Weights of a small self-supervised image encoder.
Data: trained on streak pictures of flow and ridge fields, 195000 training examples, 21.1 epochs.
Rows from block 9 of a small self-supervised image encoder, named by matrix and row number. Rows with one number within an expert belong to one neuron, the router's apart. Each number is 128 + 32 x the weight over its row's rms, rounded and kept within 0 to 255. All counts start at 0.
After each expert's rows are labels from the 100 images, of 14848, where the router gives the expert most weight on average: "top examples" is what is common among them. Only what is clearly more common there than usual is listed. The data: streak pictures of flow and ridge fields. In brackets: how many of the 100.
# router: router (model.blocks.9.mlp.router.weight, 16x320), inputs 214-319
# up: expert up (model.blocks.9.mlp.up, 16x320x320), inputs 214-319
# down: expert down (model.blocks.9.mlp.down, 16x320x320, transposed), outputs 214-319

# expert 12
router.12 [120 145 146 140 131 119  45 168 146 139 255 130 150 133 148 148 121 137 144 153 143 130 135 141 131 121 137 148 147 143 155  83 134 159 128 159 253 142 212 133 153 124 113 149 120 113  51 128 158 149 140  77 142 145 114 136 139 132 131 128 133 148 163 138 160 126 122 143 118 117 146 127 156 120 137 142 127 134 202 121 150 123 149 136 137 138 142 135 126 131 132  97 119 104 120 137 136 163 125 147 133 123 133 138 136 134]
up.7 [128 129 133 125 126 127 167 126 128 124   0 129 129 127 128 128 125 127 129 129 122 126 129 126 128 127 125 127 127 128 129 146 128 163 123 128   0 128 137 126 129 127 128 129 128 127 255 126 128 129 128 101 128 129 127 128 128 128 127 127 129 129 130 128 127 128 127 126 123 125 128 128 129 128 128 129 128 127 123 128 129 128 127 128 128 126 128 127 125 116 129 140 128   0 131 127 127 128 127 128 126 128 125 129 128 127]
down.7 [146 165  66  90 103 163 140 144 135 129 144 139 138 138 181 126 125 116 130 140 131 122 164 146 141 137  80 118 120 145 136 128 137 127  79 133 162 146 102 114 166 122 146 142 143 146 131 127 142 150 127 126 147 133 139 139 130 134 114 130 142 162 137 138 173 144 168 108 111  97 148 141 131 152 155 141 147 122 130 155 164 137 163 136 129 109 119 121  98 130 148 123 177 171 130 108 152 143 129 130 128 151  85 152 136 126]
up.8 [128 128 129 126 127 127 177 127 128 128   5 129 129 128 128 128 126 127 129 129 125 127 129 127 129 128 126 128 127 128 129 146 128 164 124 128   0 128 137 127 129 128 128 129 128 128 255 126 128 129 128 108 128 129 128 128 128 128 127 127 129 129 129 128 126 128 128 126 123 125 129 128 129 128 128 129 128 128 124 128 128 128 128 128 128 126 128 128 125 111 129 140 128   0 130 128 127 128 127 128 128 128 125 129 128 128]
down.8 [144 165  65  93 102 159 140 144 136 130 143 140 139 139 183 127 126 116 130 139 132 123 156 144 141 138  86 118 121 143 138 128 139 127  78 134 166 139  97 114 156 123 141 141 143 142 131 128 143 142 127 125 141 133 141 140 130 134 114 132 140 158 137 139 170 141 165 106 110  97 142 143 131 145 152 142 142 123 131 149 157 139 158 136 130 108 119 121 101 131 143 123 172 171 132 106 145 141 130 132 128 148  82 148 136 128]
up.9 [128 129 132 128 128 128 214 130 128 128  14 128 128 128 129 128 127 128 128 128 128 128 128 128 128 128 128 128 128 128 128 145 128 156 127 128   0 128 140 128 128 128 128 128 128 128 151 128 128 128 128 126 128 128 128 128 128 128 128 128 128 128 128 128 128 128 128 128 127 128 128 128 129 128 128 128 128 128 126 128 128 128 128 128 128 128 128 128 128 106 128 134 128  21 128 128 128 128 128 128 128 128 128 128 128 128]
down.9 [140 150  64  88  96 150 145 131 133 129 138 139 138 139 162 124 126 112 128 137 132 122 143 138 140 137  80 115 117 143 136 129 137 127  74 133 158 138  87 110 146 119 142 140 142 142 132 126 143 140 124 127 141 131 140 139 129 134 112 132 139 145 135 138 152 141 153 102 105  91 139 143 130 144 144 141 142 121 131 143 151 138 149 136 128 101 117 118  94 129 143 124 163 153 127 103 142 141 130 131 127 142  79 143 135 126]
top examples: turbulent (91)

# expert 3
router.3 [103 115 151 117 108 109 255 100 117 108 144 116 108 107 117 111 110 113 104 103 120 109 107 125 106 105 113 114 115 120 101  66 107  53 113 113  29 128 116 111 102 109 107 114 107 109 142 108 112 106 109   0 120 103 119 107 109 111 110 106 106 105 105 105 124 106 113 110 115 110 106 114 104 116 119 107 109 111 148 106 115 107 118 106 110 117 111 108 114 141 110 184 111  85 192 110 127 123 111 117 107 107 113 110 107 107]
up.8 [129 126 125 142 140 128  42 128 129 129 207 130 129 129 121 133 129 136 129 129 128 131 129 126 129 129 142 136 133 116 129 122 129 114 140 132 139 119 127 136 128 135 127 130 128 127 119 131 128 128 134 131 127 132 129 130 132 130 135 131 128 129 129 128 126 128 128 139 132 137 130 128 130 127 117 129 129 134 133 128 122 129 127 130 132 135 136 134 137 191 129 128 127 117 120 139 112 126 130 132 132 128 138 128 130 131]
down.8 [ 68 116 117 129 128 109 116 128  96 124 125  97 113  89 120 111 131 124 122 111 125 121  97 127  72 116 129  44 128  87  60 143 110 130 128 105 151 123  42 121 108 123 109 100  46  50 128  67  63 109 117 128 111 122 115  52  84  85  86  99 113  79  54  71 124  94 111  95 115 128 101  36 118 111  80  33  64 118 139  96  80 114 110  57 117  63  83 112  20 129 102 129  76 134 133 113 126 125 121  38 118 106 128 110  78  20]
up.9 [129 121 126 131 131 128 140 128 128 128 128 128 129 128 118 132 127 128 129 133 131 128 128 126 128 129 130 130 129 115 129 152 129 126 128 129 255 113 164 128 128 130 128 129 129 128 137 129 128 128 130 127 123 130 128 128 130 129 130 129 129 129 133 128 117 128 128 131 128 129 128 127 134 123 115 128 129 130   0 128 120 129 127 129 129 129 131 130 130 124 128 168 124 126 129 130 106 116 128 129 128 128 130 128 129 130]
down.9 [117 130  90 103 128 128 223 131 128 100 129 102 110 129 137  66 127 113 116 122 128 129  88 133 128 121 118 119 129 130 105 167 113 130 121  99 255 132  18 119 125 121 128  94 127 128 157 119 129 119 103 255 129 122 130 116 102 112 127 129 126 104 115 110 138 128 129 104 129 128  83 129 116 130 130 112 116  74 211 128 129 123 129 106 120 118 129 113 128 130 113 128 129 136 128 107 136 133 124 129 105 127 127 129 120 125]
up.10 [144 157 129 132 132 136 136 128 127 133 131 141 147 138 166 147 120 130 143 156 133 130 145 143 147 135 128 138 132 148 141 126 140 121 128 136 127 144 142 130 151 136 137 137 137 136 137 134 142 147 140 126 139 152 135 145 141 140 135 137 152 142 159 138 151 140 137 129 123 128 139 141 153 145 149 142 144 138 126 143 151 136 141 147 137 130 143 139 129 122 150 121 148 144  29 136 149 149 136 130 132 142 128 140 141 140]
down.10 [128 128 128 135 138 126 124 127 125 137 122 132 133 127 128 134 126 135 142 140 131 136 123 130 127 127 135 142 133 126 134 127 129 126 130 132  21 128 168 133 134 134 127 131 127 127 126 129 127 133 135 128 126 140 127 127 134 128 141 127 132 126 143 132 128 128 127 136 128 131 127 126 145 127 128 126 127 137 109 127 128 127 127 130 133 143 141 133 132 128 128 130 127 102 118 137 128 128 129 132 134 127 137 127 132 134]
top examples: high contrast (100); fine streaks (100); delta (27)

# expert 14
router.14 [101 114 118 108 104 110 255 104 123  93 130 110  93 103 116 100 159 100  87  90 127 103 101 120 106 105 105 103  99 118  85 152 102 105 105 105  57 124  61 101  93 106 108 107 106 110 197 105 108  95 100 157 116  95 115 100 103 104 103 108  97  95  91  91 119 103 106 101 108 110 101 111  89 116 120 103 108 103 110 107 119 105 113  99 105 100 102 105 110  79 106 252 115  62  49 104 126 116 107 108  97 103 106 111  99 104]
up.9 [128 128  12 130 129 128   0 128 128 128 142 128 128 128 128 129 135 130 129 129 128 129 128 127 128 128 137 130 129 124 129 128 128 136 131 129 143 123 105 130 128 129 128 128 128 128  72 128 129 129 129 123 128 129 128 128 129 128 129 128 128 128 129 128 127 128 128 134 129 130 129 128 129 128 124 128 128 129 126 128 125 128 128 128 129 129 129 129 130 134 128 128 128 128 133 129 122 125 129 129 129 128 131 128 128 129]
down.9 [116 119 104  95 105 122 255 111 125 101 133 125 122 115 117 119 149  92 111 123 122 115 111 110 117 116  83 118 101 117 115 128 113 129  99 119 144 115 102  91 118 117 117 124 116 116 126 116 117 122 114 119 117 117 113 117 119 113 116 114 118 113 119 115 118 117 116  89 119 108 116 114 112 118 118 117 118 113 146 117 118 115 114 109 116 123 104 117 117 130 123 127 117 169 130 115 116 118 117 117 113 118  92 114 110 116]
up.10 [127 126  70 129 129 127   0 127 128 128 141 129 128 128 125 129 137 129 128 128 127 129 128 125 128 127 130 129 129 122 128 128 128 129 129 129 137 121  71 129 128 129 127 128 126 127  85 128 128 128 129 126 126 128 128 128 129 128 129 128 128 128 128 128 125 128 128 129 129 129 128 128 129 127 123 128 128 129 130 127 123 127 126 128 129 129 129 129 129 128 128 128 127 128 132 129 121 123 128 129 128 128 130 128 128 129]
down.10 [121 120 110  98 104 124 255 113 124  87 130 127 120 119 120 110 138  93  98 114 122 112 117 115 119 121  92 111  97 119 119 128 119 128 104 122 152 118 109  91 118 117 120 127 121 120 127 122 119 119 114 124 119 107 116 121 124 118 112 119 117 119 118 110 119 120 120  83 124 107 121 117 104 120 120 121 122 105 141 121 120 120 118 107 118 122 101 120 113 130 125 128 121 189 128 109 118 119 122 114 110 121  99 118 109 114]
up.11 [127 124  47 128 128 127   0 127 128 127 226 128 127 128 124 128 144 128 127 128 126 128 127 123 128 127 129 128 128 122 127 129 127 121 129 128 132 120  55 128 128 128 127 128 127 127  90 128 127 127 128 127 125 127 127 127 128 128 128 128 127 126 127 127 123 127 128 128 128 128 127 127 128 126 122 127 127 128 126 127 123 127 126 127 128 128 128 128 128 127 128 129 126 131 133 128 120 121 128 128 128 127 129 127 127 128]
down.11 [122 121 118 106 112 124 219 114 124  90 130 128 118 120 121 116 137 104  99 112 122 116 117 116 120 122 105 117 104 120 119 128 118 128 115 124 219 119 112 100 113 121 121 127 122 121 128 123 120 116 118 123 120 107 117 122 126 120 118 121 115 120 117 109 120 121 120 107 125 115 123 118 105 120 120 121 123 109 144 121 120 121 119 107 120 128 106 124 119 129 125 128 121 143 128 120 119 119 123 115 115 121 110 119 108 117]
top examples: delta (26)

# expert 10
router.10 [153 133  93 148 146 135   0 129 136 160 255 130 137 136 112 149 139 166 161 158 131 145 140 128 141 142 141 145 146 126 161  76 139 174 152 137 221 114 227 161 144 136 148 128 146 141   0 148 125 144 130 112 126 154 126 141 138 136 147 148 156 139 153 148 128 152 139 149 155 143 133 131 161 133 124 130 133 134  93 142 134 153 118 142 132 151 145 147 143 133 146  85 131 116 135 148 124 118 138 130 154 147 140 129 147 140]
up.7 [127 126 223 128 128 127 255 128 128 126 108 127 127 127 125 127 139 128 126 124 128 128 127 128 127 127 128 127 127 126 125 126 127 125 128 128   0 127 120 127 126 128 127 128 127 127 139 127 127 126 127 129 127 126 127 127 128 127 128 127 126 127 125 127 127 127 128 128 128 128 127 127 122 127 126 127 127 128 121 127 126 127 127 127 128 128 127 128 128 129 127 181 127 139 125 128 127 127 127 128 128 127 128 127 127 127]
down.7 [126 125 255 169 170 128 222 125 119 124 106 135 127 131 126 137  73 148 122 126 123 154 127 124 126 128 173 152 138 125 126  95 127 114 179 132 230 123 190 157 126 140 128 135 126 126 160 144 128 126 132 129 126 126 125 126 139 129 163 133 125 127 126 126 124 126 126 162 173 175 130 125 124 125 125 128 129 135 137 127 125 127 125 126 135 176 150 150 177 130 129 102 127  55 128 175 122 124 133 132 130 126 173 125 126 138]
up.8 [ 94  87 133 115 129 127 137 127 130  55 122 129  86  92 140 102 128  79  55 121 128  90 102 138 110 105 100 110  42 144  60 151  92 127  68 129 129 144   0  92 109 113 117 133 104 120 135  75 131  86 107 128 140 125 138 117 123 104  95 104  60  99 103  70 143  91 120 124 104 110 110 129  85 129  83 124 104 106 118 115  48 100 126 105 106  97 109 121 113 189 125 131 124 125  77 128 145 142 120 128  75  96 113 138  83 120]
down.8 [126 126 130 125 124 126 139 127 126 123 104 126 126 125 126 125 129 124 122 125 126 126 126 125 126 125 124 126 124 125 125 122 126 126 125 126 255 125 127 126 126 125 126 127 125 125 127 126 126 126 125 128 126 124 125 125 126 125 126 125 125 126 125 126 126 125 126 116 126 126 126 126 124 126 126 126 126 125 125 126 126 126 126 125 126 127 126 126 126 128 126 131 126 127 133 127 125 125 125 126 125 125 123 126 125 126]
up.9 [128 124 125 128 128 128 255 127 128 128  36 127 128 128 124 128 128 128 128 128 129 128 127 128 128 128 128 128 128 127 129 123 128 128 129 128   0 128 158 128 128 128 128 128 128 128 119 128 127 128 128 128 128 128 127 128 128 128 128 128 128 128 128 128 126 128 127 128 129 128 128 128 129 128 125 128 128 128 124 128 126 128 126 128 128 128 128 128 128 128 128 128 128  74 130 128 126 127 128 128 128 128 128 128 128 128]
down.9 [125 128 145 128 128 129 180 128 125  97 105 127 125 127 127 126 104 125  87 125 125 131 126 127 125 125 128 129 126 127 125 123 125 118 130 127 255 127 133 128 125 125 128 128 125 127 140 128 128 125 124 128 128 120 128 125 128 125 129 126 124 126 125 124 127 125 128 121 129 130 126 127 114 128 128 126 126 126 119 126 128 125 127 124 127 131 128 127 130 139 127 129 129  92 138 128 126 126 125 128 122 125 129 127 123 128]
top examples: turbulent (100)

# expert 1
router.1 [133 144 101 137 133 135 255 126 145 135 112 143 144 133 149 151 176 132 142 149 150 131 137 141 138 131 134 146 140 150 146  87 138 147 133 137   0 154  36 131 144 130 131 139 133 133 201 134 145 141 135 172 144 143 147 140 139 142 133 134 145 138 154 133 149 135 134 133 113 127 138 141 153 148 148 141 139 138 193 138 145 132 144 137 135 139 144 135 134 167 148  67 145  93 100 135 159 145 135 144 128 140 133 139 138 137]
up.0 [131 132 123 131 128 128  83 128 128 132 124 128 130 128 140 132 122 128 136 133 128 128 128 129 128 128 129 128 128 128 140 139 128 129 130 128 255 128 135 130 131 128 128 128 130 128 120 130 128 129 128 124 128 128 128 128 128 128 128 128 133 129 133 128 134 128 128 129 128 128 128 128 138 128 129 128 128 128   0 128 128 128 128 128 128 130 130 128 128 148 128  96 128 136 132 129 129 129 128 128 129 128 130 128 128 129]
down.0 [139 147  78  75  93 140 219 134 138 136 139 128 134 139 152 120 124 103 128 135 134 117 137 149 134 140  77 101 115 143 126 120 140 128  62 128 219 141  84 117 138 128 137 127 143 139 188 128 136 134 128 160 138 136 139 132 128 132  97 132 140 141 128 135 148 142 146  89  99  69 127 141 106 137 141 130 132 126 136 143 142 140 144 141 130  43 114 125  81 126 130 129 151 113 135  85 146 140 132 128 128 142  58 141 139 122]
up.1 [128 123 113 130 129 128 168 128 126 130 127 128 136 128 121 136 125 132 130 135 126 129 128 125 128 128 132 134 134 121 134 125 128 118 131 129 136 121 178 130 128 129 128 128 128 128 128 129 128 128 130 125 125 133 128 131 130 129 129 129 131 128 136 129 121 128 128 130 131 130 129 128 133 126 121 128 128 130 109 128 121 129 127 128 130 130 129 129 130 130 128 184 125 118 126 129 120 121 129 129 130 128 130 128 130 129]
down.1 [128 129 122 126 128 128 185 128 127 118 154 126 127 128 129 117 126 125 106 113 128 130 123 128 128 128 126 122 127 128 103 117 128 129 124 126 255 129  69 128 125 127 128 126 127 128 155 127 128 121 126  90 128 128 128 127 127 128 128 128 124 126 112 119 129 128 128 124 127 128 124 128  86 128 128 126 126 128 147 128 128 127 128 129 128 123 129 127 128 128 125 128 129 125 131 125 128 128 128 129 123 128 127 128 128 127]
up.2 [133 132 101 132 129 128   0 127 128 135 127 128 132 129 146 133 119 132 140 136 128 129 128 130 128 133 132 130 130 128 143 143 128 127 132 128 255 128 138 129 132 129 128 128 132 128 117 135 128 129 131 129 128 129 128 128 129 128 129 129 134 131 135 129 133 130 128 130 131 128 128 128 143 128 128 128 128 129  36 128 128 133 128 129 130 129 134 129 129 148 128  83 128 140 127 129 131 128 129 128 132 129 131 128 131 132]
down.2 [128 137  99  76  84 133 246 132 128 126 133 127 128 131 141 103 126  93 103 128 128 116 128 142 128 129  70  93 107 135 124 121 129 128  67 127 239 134  70 103 128 118 130 126 130 131 199 127 128 128 117 155 131 129 134 128 126 129  93 131 129 128 126 128 139 131 137  78 102  83 126 133  79 131 132 128 128 111 145 134 135 128 136 134 128  61 104 113  85 127 127 130 141 126 134  77 137 133 128 122 117 131  69 132 132 113]
top examples: saddle (33); whorl (31)

# expert 11
router.11 [129 116  79 128 118 107   0 148 143 140 255 126 140 145 156 148 132 134 145 148 136 124 140 112 133 122 118 130 128 136 157  67 136 163 125 137 255 148 180 132 142 119 124 122 129 110   0 134 154 147 127  87 123 136 141 138 129 128 126 128 137 144 146 139 129 136 113 130 113 119 137 127 152 119 132 139 129 134 132 128 127 131 168 142 126 134 132 124 127 128 122 100 131 106 115 125 157 128 121 146 131 145 117 145 138 130]
up.0 [128 127 130 128 127 126 255 125 126 132 127 127 127 127 130 127 136 128 132 128 126 128 127 125 127 127 128 127 128 127 136 104 127 108 128 127   0 126 128 128 128 127 127 127 127 127 215 128 127 128 127 126 127 127 127 127 127 127 127 127 127 128 128 128 126 128 126 128 130 128 127 127 128 127 127 127 127 127 127 127 127 127 127 127 127 128 127 127 128 139 127 128 127 128 129 127 126 126 127 127 128 127 128 127 127 127]
down.0 [104 111 130 133 134 114 122 128 108 116 129 114 108 107  97 130 131 130 124 111 118 115  89 113 115 109 134 128 130 125  91  80 104  96 135 106 255 125  85 130  94 129 120 105 111 112 119 111 118 102 117 129 113 114 110 118 106 107 129 119 114 102 104 102 119 111 108 133 133 133  96 111 113 116 121 108 102 130 138 118 115 106 112 106 113 130 124 124 134 125 108 127 108 137  57 132 130 129 122 112 115 115 134 121 112 117]
up.1 [127 128 131 127 127 127 220 126 126 128  98 127 127 127 129 127 133 128 127 127 126 128 127 126 127 127 127 127 127 128 128  81 127 113 127 127   0 127 128 127 127 127 127 127 127 127 141 127 127 128 127 150 127 127 127 127 127 127 127 127 127 127 127 127 127 128 127 127 128 127 127 127 128 127 128 127 127 127 128 127 127 127 127 127 127 128 127 127 127 137 126 128 128  84 133 127 127 127 127 127 127 127 127 127 127 127]
down.1 [ 87 104 129 131 130 101 120 128 103 103 129 105 101 104  91 119 125 121 101  98 129 105  96 129 105  99 132 121 122 121  84  58  95  75 132  92 255 128 102 126  89 122 110  93  94 102 100 103 112  91 107 136 114 109 107 110 103 106 120 119  99  92  84  98 119  96 101 131 127 128  94 109  95 107 123 100  95 122 110 105 112  87 107 102 105 125 116 113 130 122 100 131  99 135  28 130 129 128 108 108 109 103 132 111 106 103]
up.3 [128 128 133 128 128 128 255 127 127 128  74 128 127 128 128 128 128 128 128 128 127 128 127 127 127 128 128 128 128 128 128 101 128 119 128 127   0 128 131 128 128 128 128 128 128 127 127 128 127 128 128 129 128 128 128 128 127 128 128 128 128 128 128 128 128 128 128 128 129 128 128 127 128 128 128 128 128 128 116 127 128 128 128 128 128 128 128 128 128 141 128 127 128 135 128 128 127 128 128 128 128 128 128 128 128 128]
down.3 [ 94 126 128 130 129 115 128 128 132  97 129 105  95 108 114 116 123 117  92  98 131 106 104 132 107  99 130 116 122 128  84  42  92  77 130  89 255 130  82 120  97 115 119  95 106 113 119  99 120  96 101 133 127 101 121 106  93  97 117 115  98  98  75  94 130 104 112 130 122 127  95 122  85 122 128 101 100 117  77 118 128  91 120  95 102 119 114 106 128 130 105 132 113 135  79 127 132 130 112 110 105 110 129 126  99 100]
top examples: high contrast (97); turbulent (84)

# expert 13
router.13 [142 142 189 150 140 133 230 133 128 155 155 141 148 141 139 149 132 154 149 148 133 141 142 129 142 135 149 151 155 134 150 108 143 167 151 140 163 128 178 149 151 139 136 138 137 135   0 143 135 146 144 136 134 145 138 139 141 143 145 137 149 141 147 147 134 145 137 142 143 139 138 141 156 133 138 138 138 142 121 136 141 141 136 143 143 155 148 138 146 165 142  51 137  32 105 140 130 129 136 145 146 144 145 137 145 142]
up.11 [128 128 132 125 126 128 128 127 126 128 105 128 128 128 128 127 129 127 129 128 128 127 128 128 128 128 124 126 128 128 129 116 128 134 125 128  39 128 118 127 128 127 128 128 128 128 139 128 128 128 128 131 128 128 128 128 128 128 127 128 128 128 128 128 128 128 128 126 126 126 128 128 128 128 128 128 128 127 152 128 128 128 128 128 128 127 127 127 125 122 128 120 128 135 136 126 128 128 128 127 128 128 124 128 128 127]
down.11 [113 129  75  91  91 121 166 130 124  86 123 110 102 120 128  97 130  90  77 110 122 115 117 131 118 106  84 107 102 128 103 134 106 128  84 110 152 128  53  93 120  99 121 108 117 120 124  94 123 115  94 125 126  95 127 115 103 109  99 116 114 113 100 109 133 116 126  77  82  93 106 127  91 127 128 115 116 106 150 120 128 111 128 110 109  99 106  88  96 127 117 126 128 133 128  85 131 128 102 120  93 117  88 124 103 107]
up.12 [128 128 133 127 127 128 128 127 128 128 106 128 128 128 128 128 129 128 128 128 128 128 128 128 128 128 126 127 128 128 128 123 128 133 126 128  71 128 120 128 128 128 128 128 128 128 115 128 128 128 128 131 128 128 128 128 128 128 128 128 128 128 128 128 128 128 128 127 127 127 128 128 128 128 128 128 128 128 148 128 128 128 128 128 128 127 128 128 127 127 128 124 128 133 134 127 128 128 128 127 128 128 126 128 128 128]
down.12 [111 128  71  96  92 122 163 129 123  92 123 110 105 119 129 104 130  98  80 111 122 116 115 129 117 111  87 110 109 127 104 132 110 129  87 110 152 128  55 100 118 106 120 107 114 121 125 102 121 113  99 125 125 104 126 114 107 113 105 116 112 111 103 108 131 114 126  76  86 103 108 126  94 126 127 114 115 116 154 120 128 112 128 113 113 103 112  96 102 127 116 126 128 134 128  89 129 128 108 119 104 115  87 123 108 113]
up.13 [128 128 135 124 126 128 128 127 127 129 127 128 128 128 128 127 130 127 129 128 128 127 128 128 128 128 124 126 127 128 129 115 128 135 124 128  55 128 119 127 128 127 128 128 128 128 109 127 128 128 127 130 128 128 127 128 127 128 127 127 128 128 128 128 128 128 128 125 125 125 128 128 128 127 128 128 128 127 156 128 128 128 128 128 128 126 126 127 125 120 128 119 128 140 135 126 128 128 127 126 128 128 123 128 128 126]
down.13 [113 128  78  94  95 122 159 129 124  86 123 111 103 120 128 101 129  92  78 111 122 117 117 130 118 107  89 106 103 128 104 132 109 129  88 111 156 128  56  93 119 103 121 109 117 121 125  97 123 115  97 126 126  94 127 114 105 107 101 116 114 114 100 108 130 117 126  78  86  97 109 127  91 127 128 116 116 109 146 120 128 112 128 109 113 103 106  92  96 127 117 126 128 132 128  88 130 129 105 120  97 118  90 124 103 107]
top examples: parallel (56); waves (31)

# expert 2
router.2 [143 134  79 144 148 143 125 138 139 135   0 129 131 138 130 139 118 138 134 142 134 142 131 130 135 147 141 134 131 127 137 126 135 159 142 135 176 128 139 142 124 143 139 130 142 142 236 149 128 128 136  90 129 138 133 138 137 141 141 151 136 136 141 130 129 139 136 148 143 147 134 129 138 128 130 132 141 139  36 137 131 142 130 140 138 135 139 147 145 131 131 112 133 240  80 143 129 130 145 123 135 135 142 132 135 136]
up.0 [151 141  93 137 145 141 112 141 131 144 132 143 150 144 129 143 113 136 143 142 129 139 151 125 147 150 135 145 140 134 131   0 150 127 128 144 146 128 113 138 143 143 144 144 148 143 125 143 147 139 149 143 143 148 139 150 147 151 144 148 145 152 142 147 130 147 143 139 125 135 150 145 135 151 136 148 148 146 119 149 135 152 143 153 145 134 150 149 135 129 146 127 142 145 123 145 128 128 147 140 141 147 132 143 149 148]
down.0 [128 129 129 145 136 131 123 103 128 137 122 129 128 128 128 131 239 136 136 129 138 132 128 139 128 135 143 130 131 131 131 255 130 135 135 128 129 139 128 138 128 136 128 128 128 134 130 136 128 129 133   0 131 131 133 128 132 130 131 133 129 128 134 128 132 129 128 138 144 139 128 129 136 128 130 128 128 130 133 128 131 134 129 129 133 130 131 138 132 134 128 167 128  22 133 133 138 135 135 129 135 128 147 130 129 130]
up.1 [132 132 142 129 130 130 126 131 131 132 162 132 137 130 130 134 118 130 138 142 136 129 135 133 132 129 129 131 130 131 139 133 132 125 123 132 129 130 101 130 138 129 131 132 130 130 100 129 134 136 131 110 132 138 131 132 131 131 130 129 138 133 143 134 130 131 131 130 118 126 132 133 142 134 131 133 131 130 134 132 132 130 132 134 130 129 134 130 126 126 135 125 131  45 130 130 130 129 129 130 130 131 126 132 133 132]
down.1 [123 125 134 128 127 126 255 128 125 121  85 123 115 125 126 124 128 125 118 122  79 128 123 105 124 122 128 126 125 124 127 128 122 129 138 124   9 113 129 124 125 122 125 113 125 125 125 125 124 124 121 132 125 110 125 123 123 124 127 126 124 113 114 123 120 124 125 121 127 130 107 125 125 125 125 123 124 124 129 125 124 123 125 121 123 129 125 122 129 127 124 142 125 129 127 125 110 115 123 127 122 124 127 125 121 125]
up.2 [124 126 244 127 125 126 169 125 127 117 127 125 119 125 130 119 129 124 110 101 127 126 123 131 125 126 126 123 123 129 107 125 124   0 127 125  80 132 125 125 117 126 126 125 126 126 203 126 125 117 125 131 126 116 125 125 126 125 125 126 112 123 110 119 130 124 125 126 140 127 125 125 102 124 128 125 126 126 169 125 128 125 125 122 126 126 120 126 127 128 123 142 126  10 129 125 133 132 126 126 124 124 127 125 121 125]
down.2 [129 128 132 136 135 128 124 128 128 143 130 128 129 129 128 137 129 135 139 133 128 133 128 128 129 136 135 132 135 128 136 128 132 129 136 129 129 128 129 135 128 131 128 128 129 129 117 133 128 129 131 129 128 132 129 129 130 130 133 132 147 128 130 130 128 134 128 133 135 136 128 128 138 128 128 129 128 134 129 128 128 131 128 132 131 132 133 133 135 125 128 127 128 135 128 133 128 128 136 130 132 129 134 128 138 132]
top examples: pair of whorls (99); high contrast (86)